config.yaml
encoder_width: 256
latent_channels: 64
learning_rate: 0.0021
batch_size: 192
Rows from block 0 of the decoder of a small waveform VQ-VAE, named by matrix and row number. Rows with one number belong to one channel. Each number is 500 + 50 x the weight over its row's rms, rounded and kept within 0 to 999. All counts start at 0. Numbers have three digits each. After the name is the row's rms in percent of the matrix's.
After each channel's rows are labels from the 100 clips, of 14976, where the channel reaches its highest value: "lies over" is the class under the peak. Only what is clearly more common there than usual is listed. The data: two synthetic voices taking turns or overlapping, over music, noise or silence.
# convs0: first width-7 conv (decoder.mid.0.convs.0.weight, 192x192x7, each kernel summed), inputs 0-95
# convs1: second width-7 conv (decoder.mid.0.convs.1.weight, 192x192x7, transposed, each kernel summed), outputs 0-95

convs0.152 084:495517538599488556605581546541463439592526517581499516515519485549559529481487546482507553453540600513544512522516618563519405523563437496540507363603531526434550543544508500474547504530535529450459516442544493454506509550576514547525575436512492608515615489521515437524524497469515531410
convs1.152 088:418460466448541498525508443482420616463481535531529452497508511467534557579467460521562387428514376429536493545497512459433493557484606500540470487562502555536517509484513526572502522540427453484471522503476449440564490481506562478488361502492488565432417521464524544514575538571506444625
lies over: no speech

convs0.189 088:454540482633499489544599457517536481553540494552482530488443479535627538483489484507445538496495560567526566544443620605455492518542487508486496493575484484409495551496575477440484552477486451562572502498461557422439517517572443552454515426442482574447576464528456490439494450469484517405
convs1.189 100:378489416412524459545521422534472489466464470478501470557556538485525486670442486506536435451504337416489526431506450435434508536568611474559536472543527523483528514505521461571571551513460467466485528426515437445520487499454516534461461505498503548450420511543493498474510498493526452620
lies over: no speech

convs0.145 140:554523544514528560500551552546569553503541558493556557541550581553531544479566506547547504514547558557550538526548530501528469540571498483555589568540555570506543564585537488531571510514575539500524576559578538521517555545525491522506534552544538544579571522567539561557560548569554580505
convs1.145 097:504569430464504520441522455401469609479523454482584459497490625423562504587558451540479510478488386463518527483522420407475511447511492530507419502503564537566487446489520531541404466439467404463507498416485452473460522479489513567473481455451392509474437488469550532458469496509460457451
lies over: deep voice

convs0.188 100:536526539444485457422471608570589527379426556453547495569458591505394516403529574520492530544439468509518534479536375474550541433550509378580533594407537511479495470565520526502471545517543538420559533525492393505477574473484518389524455534521508494539466466531531587536557495562557482531
convs1.188 099:535561471426522524464454461512511562543608484586543457525496544516461507579460398520491517526442484498411478445467468521488460504495491555526415525443511496561524506489533516381569436441501561468527534503533525555460490480497510560473540469427518446539444560448397515484519471472411593447
lies over: two voices

convs0.82 087:473565357540474600572448484494434469547530527547446466497451495498438516521457487442451523505589602502540500456483499564585476563464487454448470471580542580465485525483530513495571433483476527487481479519551508517499484565534555530485614500471516523492524646487494442494469528461546512458
convs1.82 084:499521582493433423542462540562475385511518542472442484562567518511433533497418439447608427479457466615518539595385542575474524528508498508482465480513504424505475520431491560482526513538465564511507488454513551507484509457400535393490471539479564518457486549567441451521519502437480431471
lies over: no speech

convs0.60 093:552478499426559503445559557580544577424455560453486411583494489533465500569535479570500484509553484442492515527565395519506529494468522476577579563500537545546556514561497415539536624563578552466482592530521434517595539445524547527616523563531584433593487497483563589571508534520584589606
convs1.60 104:511500562586471450422467473442527517627457439484506593417455515406511479543466454454480464496482518612595547509530513540551570518475537530467499570486443531480498454467571532490442412448454457544519452496409567493428495468499505615551464419496396484461524561538561480462429509576454418481
lies over: deep voice

convs0.78 105:559541538641583464554510550494560527602535478540490513512536475533609507482519537528576454532524518544532516562501618586482472511477508576542495547579498491495464533529528566563528554573558465595494573585495549556511495503565518532456508559572498552512542549501487525496547568514525584507
convs1.78 124:491518496388485439484460444484471390412463463411490484490449446478578539486465450470499582491489467501553487516452411451562506587442530625433553520516509464418500436474430541478579460449462374477511497565427497475524541493626460404510530488490493519475462478538453499423477477480495494529
lies over: no speech

convs0.19 126:568544541453519558471509519525497535491587526512543590556601548550473536489565564522568529515583566537579546532533462500571462553535496519532506488529552567571557540580542546565564488525573562522529579535598541555531548545521522576521556552571536534562568532555545505524563582528548563505
convs1.19 087:476527635497575466488519412487477623415457483569477467458519536456482535442493520454515445465482372515591452550444526503481514457409498412518456478509493549500448547476477527559383521581459459553508542447469525465517519433493499505414428487506444523502489478511523540476574556520434470527
lies over: no speech

convs0.1 102:551521479367532538408546550588539558380493585512495380555495541561452495517536542528502526548542460487508495496549312502540540503543532424579567544457564561543533511577490475506525557551571529447484575533549387486516604489501587528547516542532587416596455526501541563576508511529572558590
convs1.1 106:523478542600452434439461451439539498619430421464504567446458480411522496531461462443480446493478515608617550566498548588526570523466520484470504546478436504437449454459559499486464409443462427557521460462447587488440464462503496642546481409479409483465515541535567482466453503581460430459
lies over: child-like voice

convs0.61 106:570528567560620537501561558518494528584514583451537541482548510459578541541524513519568492557564556539584560528509535534554513497517518495513540513544503532546533567547514500578546493546586545493537567595529465580507463508495597504491533572550578538541561585528567520510581555513526582551
convs1.61 095:467389406396483518493552455482399437486443584500512452384506500519569432496449434449448482522458440441500459450484491523517514538464428618477502439471522497506582511492444509453591465472522497468528455545445469529453592495586486462494439427492516468467464476468434426444459496453453523513
lies over: no speech

convs0.98 080:466518495611522506590480417425494516567527429510455484447510529468563553531444543508490499474515576599561528500511587575469464527457539653464470471624524502577502587451582551475499472453440468611540486475469606465573445496617528534438515428480445568466526470480496479480478527453545542473
convs1.98 089:469542531451478511577560573569506380513482527491451531475564553563468531425497499416579519426492519591536580562496456560499497558528582485539530444564532461453563486533504542490518544529460472453470508447586526415474495507451468397530514540493528589491461428607432426541547483451551498500
lies over: no speech

convs0.131 093:460480521526479547569491437505516493533488527504473496429475469533531555556492506476540476526516608587618608594537590474513604506514621390418515506581459551492511563467514482494554491561460526460584452473507506451546446570539525495497531461500524578488567551514501495472486453499597466489
convs1.131 105:537523473446414457526518581382497464555483559495479405536486493501507438423544470484571509522494529413482517431525375540510521518616513572437556532486544457522514424482478540537481497428515582454534506522476460502515576476541519568504437486417403488514489380481437495514473531504460510373
lies over: no speech

convs0.7 123:496446492475504510485454473435466463453497485533408443474563379416484488536443449488547478531463373506540538537458438506454603480422585515513404499348452430469488444475479491531451470491475495475532500485467497549466443429440437530461470507517442421445504474451472485489466520450416480468
convs1.7 103:486585524496477508549488617474526498539511533533531554503494460489528551474485599552428540534480612486467447482486547397523451449469538416518569578467468448459396608556516482440537423523551385491499512515559512542556479481486515495473533478545435461542538550538507545486439494420547610516
lies over: two voices

convs0.180 107:548499486609582475624607514509530544617458549430492508515602465518601497579496487516537471562494519482512500540482628647515576537427564450552544550525513521518530492547490456584503564545554526479495566531505434570492492513553571533541512550568547552550526521468538516570545562512526524554
convs1.180 115:539420522484448510537554616516504425412484522502588471418454552490563490513586527473464499512474630509449506449541510459509520648514573499524457494475500534493466484475449431506528455472529492357509487513565456534467540485585394551610570446484478470448526401541473441490416483437496527449
lies over: no speech

convs0.179 075:500485528525438538477561533531549504463455463486441448463437422478511538448557551521566463556461517519561536523534516543437603468459556380477534555459368505557540492562546462521494525510406552424561476513403405488431449462563510435491541492554483446502343450537549506511545532591532430524
convs1.179 112:512527557593505471517533586437532455509505535464499559487493395454600549525470552553506442531458600528469510495496565509514477581544542453553519585440494419482447584589565478510593493530556525480506632506450535563520422468492481579596517541513482449583554510558521546531504519536498612456
lies over: no speech

convs0.66 064:541525520455561516379459474521578475436449556374440496492437527437511495499473603508511458568523523571534556539493468498585655482466546293513438535450397519535500530502508469520501532468472509359601522450452403528430423492537455462493506484507487508483465535502514560512507521559528536520
convs1.66 080:501561495436521545479474426519481575546575503576507455502512521527493509554465440534507513523464455470432447452422477522523424467467433584502488452458470475555513498521542546404570498534523552523502588493508431549480518492508584478540508473472505463531431574482395568508549471492453625476
lies over: two voices

convs0.173 108:535541538536536528518539554524597594439581518538529545519466563526503526506526549526528521522524537571480525538518607433474490560559488546542528600574545518501538556524542536534521529519560521627531573554509638527554566516488530523495529551530539544544548548512518583541552508539520543572
convs1.173 123:532510515418443505430510453448531534480588483490573526431440602471558499442578462596516606478471419610517551463471362502505510415485533571426405541502534503512502401489538528524511441449461460425508489579483512497453525499614510489474550496478416497489454509548510520380487568515484481431
lies over: child-like voice

convs0.92 085:446468486417455453464478468477482506462442524454483452437444479465453526401488486499445576536466481524528501508474404495504635425515603495459519506424440496495480475467493465439465457473397505455582443453438465450519479471483517428471505417427453449469405459551536517468440433477497421467
convs1.92 075:547519554552454480467461589530556413548558468476482482504494374425495516507462471466478486498454576571516485561424587514529489478458534370568505487445407404391329597583428512486553406476555537454498515499459565554568398468460471542519504504493451451508519505508490543463486518523535507381
lies over: high voice

convs0.58 157:547512568492490534459525568561594595446511572568578488563540609592472532472570526548506575506503521524492511540537492497516519546588513546565572614534578559567580534534536534496522548518555527556548539536547574474528624520515506521548542526517585514567529482548560600595533514566569518572
convs1.58 127:529542507532446422512480455390484515520537490475618588551453551492545499464571453563509539495478405625575537480512473528444530490529560448467422535487521465512381468508569520495470460472487468435517495457499512494509460473488501606509438453463407484467474556547517495426481521518489470374
lies over: low voice

convs0.111 114:565512551613548473588581558464592564628470494448526559544512528577633535459511504556541446516497550522515535525476632562452474492553513504544567573561501491520498587550517485533528548529568479484492557574504534523514516513557538530484532548518511556561530490564535574573541518555505551552
convs1.111 107:503539453366460480466471433367469514529500525467596473407423647465613494591555481553453509507458489444469503462524379414417556535424535533500460570474477585520508442534497513478485450483515451471528483532472401509418512467549472532566479479495505473464467413505494494486463488476457462493
lies over: no speech

convs0.3 141:427461490457473440515483432466402412496506452507486531473467468467519551523496457444502470546412412584534536515453459527455563477506556509481485440383444439451535428449540500475408464454409455479598445419422528505474488435427485545469426458473489441390438454540452423435500483422512419473
convs1.3 119:413538463471544538517508545517461510515532546536428425605581443569473452526440575503528410529499528360413405395501488384511419494534436468509522488484516447460494573549471526492540584502559456580494538505531413543552483499394500492490458538511529482552489571489468560504513483442471615508
lies over: two voices

convs0.176 088:570486570487488470538536576528473488513489548423532580552517504559505561416548500510519520526534518568523528547521574555584435432545475393540526434466515408494578466570566488531537527525595513301526575536514472532541527491515544551561455543550496491571491471577514480538542539525585558426
convs1.176 089:379442474442568512483488344471422620547463462525483430451501561450444501577440449452449405479480405360539547500460469495434476505411493512463466462490476616469483471495517532550461518465444490587512502511509431492472542471459499507445423460462508496450437515424521530524505475535457473615
lies over: no speech

convs0.74 143:551509524475541559457547546539555538444460570431531514565539533561473558512563523534563505556557536549567553536559438508545546477556542463539552555530567569556552518557543458564558537534573561452532547549583486547576543553515554497590520556557599527570538593571560552552561554551566570550
convs1.74 100:534492523540438482496473494492514553567588490551531463420498540468594422510542541417550487503469513484485502455516466521527523524497566461578445581476493605581536510531545469516489412418488473577504477474459611506399473473599457573468526431490556475525530433478549458520419547597496516464
lies over: low voice

convs0.183 131:457498490554513535538472460476498494541511460500471430477530499469551410545454564515386523366529560433403405409501572485506411513474415538493494473581503513530458541443424491390530536452413546550388456495513496381505447545571491426490530440435459557476535524456509506495459458496480487472
convs1.183 105:547587502457497474531480562527510457504451519433516541482484550482523525499512436477544602315596460539555510524502477545507482495457569517499485498624544514563531462496564521510451478539421461402373512530511513331489521555470564499475441501455507642493527497590492486564520569492531485516
lies over: no speech

convs0.13 115:575526528556585505521585525485542550554487550471542565477511572553650547535525500543537538535521540547555531547518546571554530501549520459567563524551522556557555549572536506544531492521574480513550567546534547538465576558565539532485511552537563570571566542550517517526566569581530564558
convs1.13 101:445498432517497551614448499425446514566486475456505474508496505487409496535430446505503415505465456520512555459501489534429529508510423439535412478474469475473411496474528494529543483534523585452526514425522460527551469467418459521527422458432456466463418560467474505500526396477508472438
lies over: no speech

convs0.69 101:549471549679511489593563529506610556570558503509525541503549535558605497513500486538488513474475479549476475515459650531449501556551508547553547589557523477502493574494516530499482560437544514604510556547471639490494530475580483602517510525511538543527576494493468558541533537548526552493
convs1.69 118:516499464454489468533543529453485575495521513436626503507383523492519523477521455563498570489487394554535567487537358465425513464506588508461528513508554389469464439491585521523475478516472508425516515508505394472495488495521528507503457478463408505451449515533552575407502512511484459424
lies over: deep voice

convs0.90 086:553497518566570556551607542553489512584493544508521493538563522543574444475523516501458476401527563409486481506538544576522358486538397456549544448582560527521531530576502486470553489512562510459312559462537439442536557529527527606518517457530577568561520480502544474564523506505490538476
convs1.90 076:412490443486469505470487441464431553367446544527515556485455449498551553486467477464618475380504388481556517532444496428451437518513594566479506471579528512499496459481555487581494527525409411505452493548448445401537496476512518421480365530526450597460457518481472486478559593520515456612
lies over: no speech

convs0.49 070:566527581526483505541533558520540530563544566474481553532485447551510514477498518538477589492566584547517555556494522583530423479563522496548510497560507445479533542536556532524548529516575573390512577583548516507540481573533502653534519534540464549571579480557524535538553533553539566404
convs1.49 080:444427517427538507498483417454469599580458445497538493451479551482464485574421488505512406480466408429537572531456519482455509553458540501504442544491488540442506468505491482594477462485458437500526540554455497489505507444479565525385406481528446497457464569408506543472484481556436466619
lies over: no speech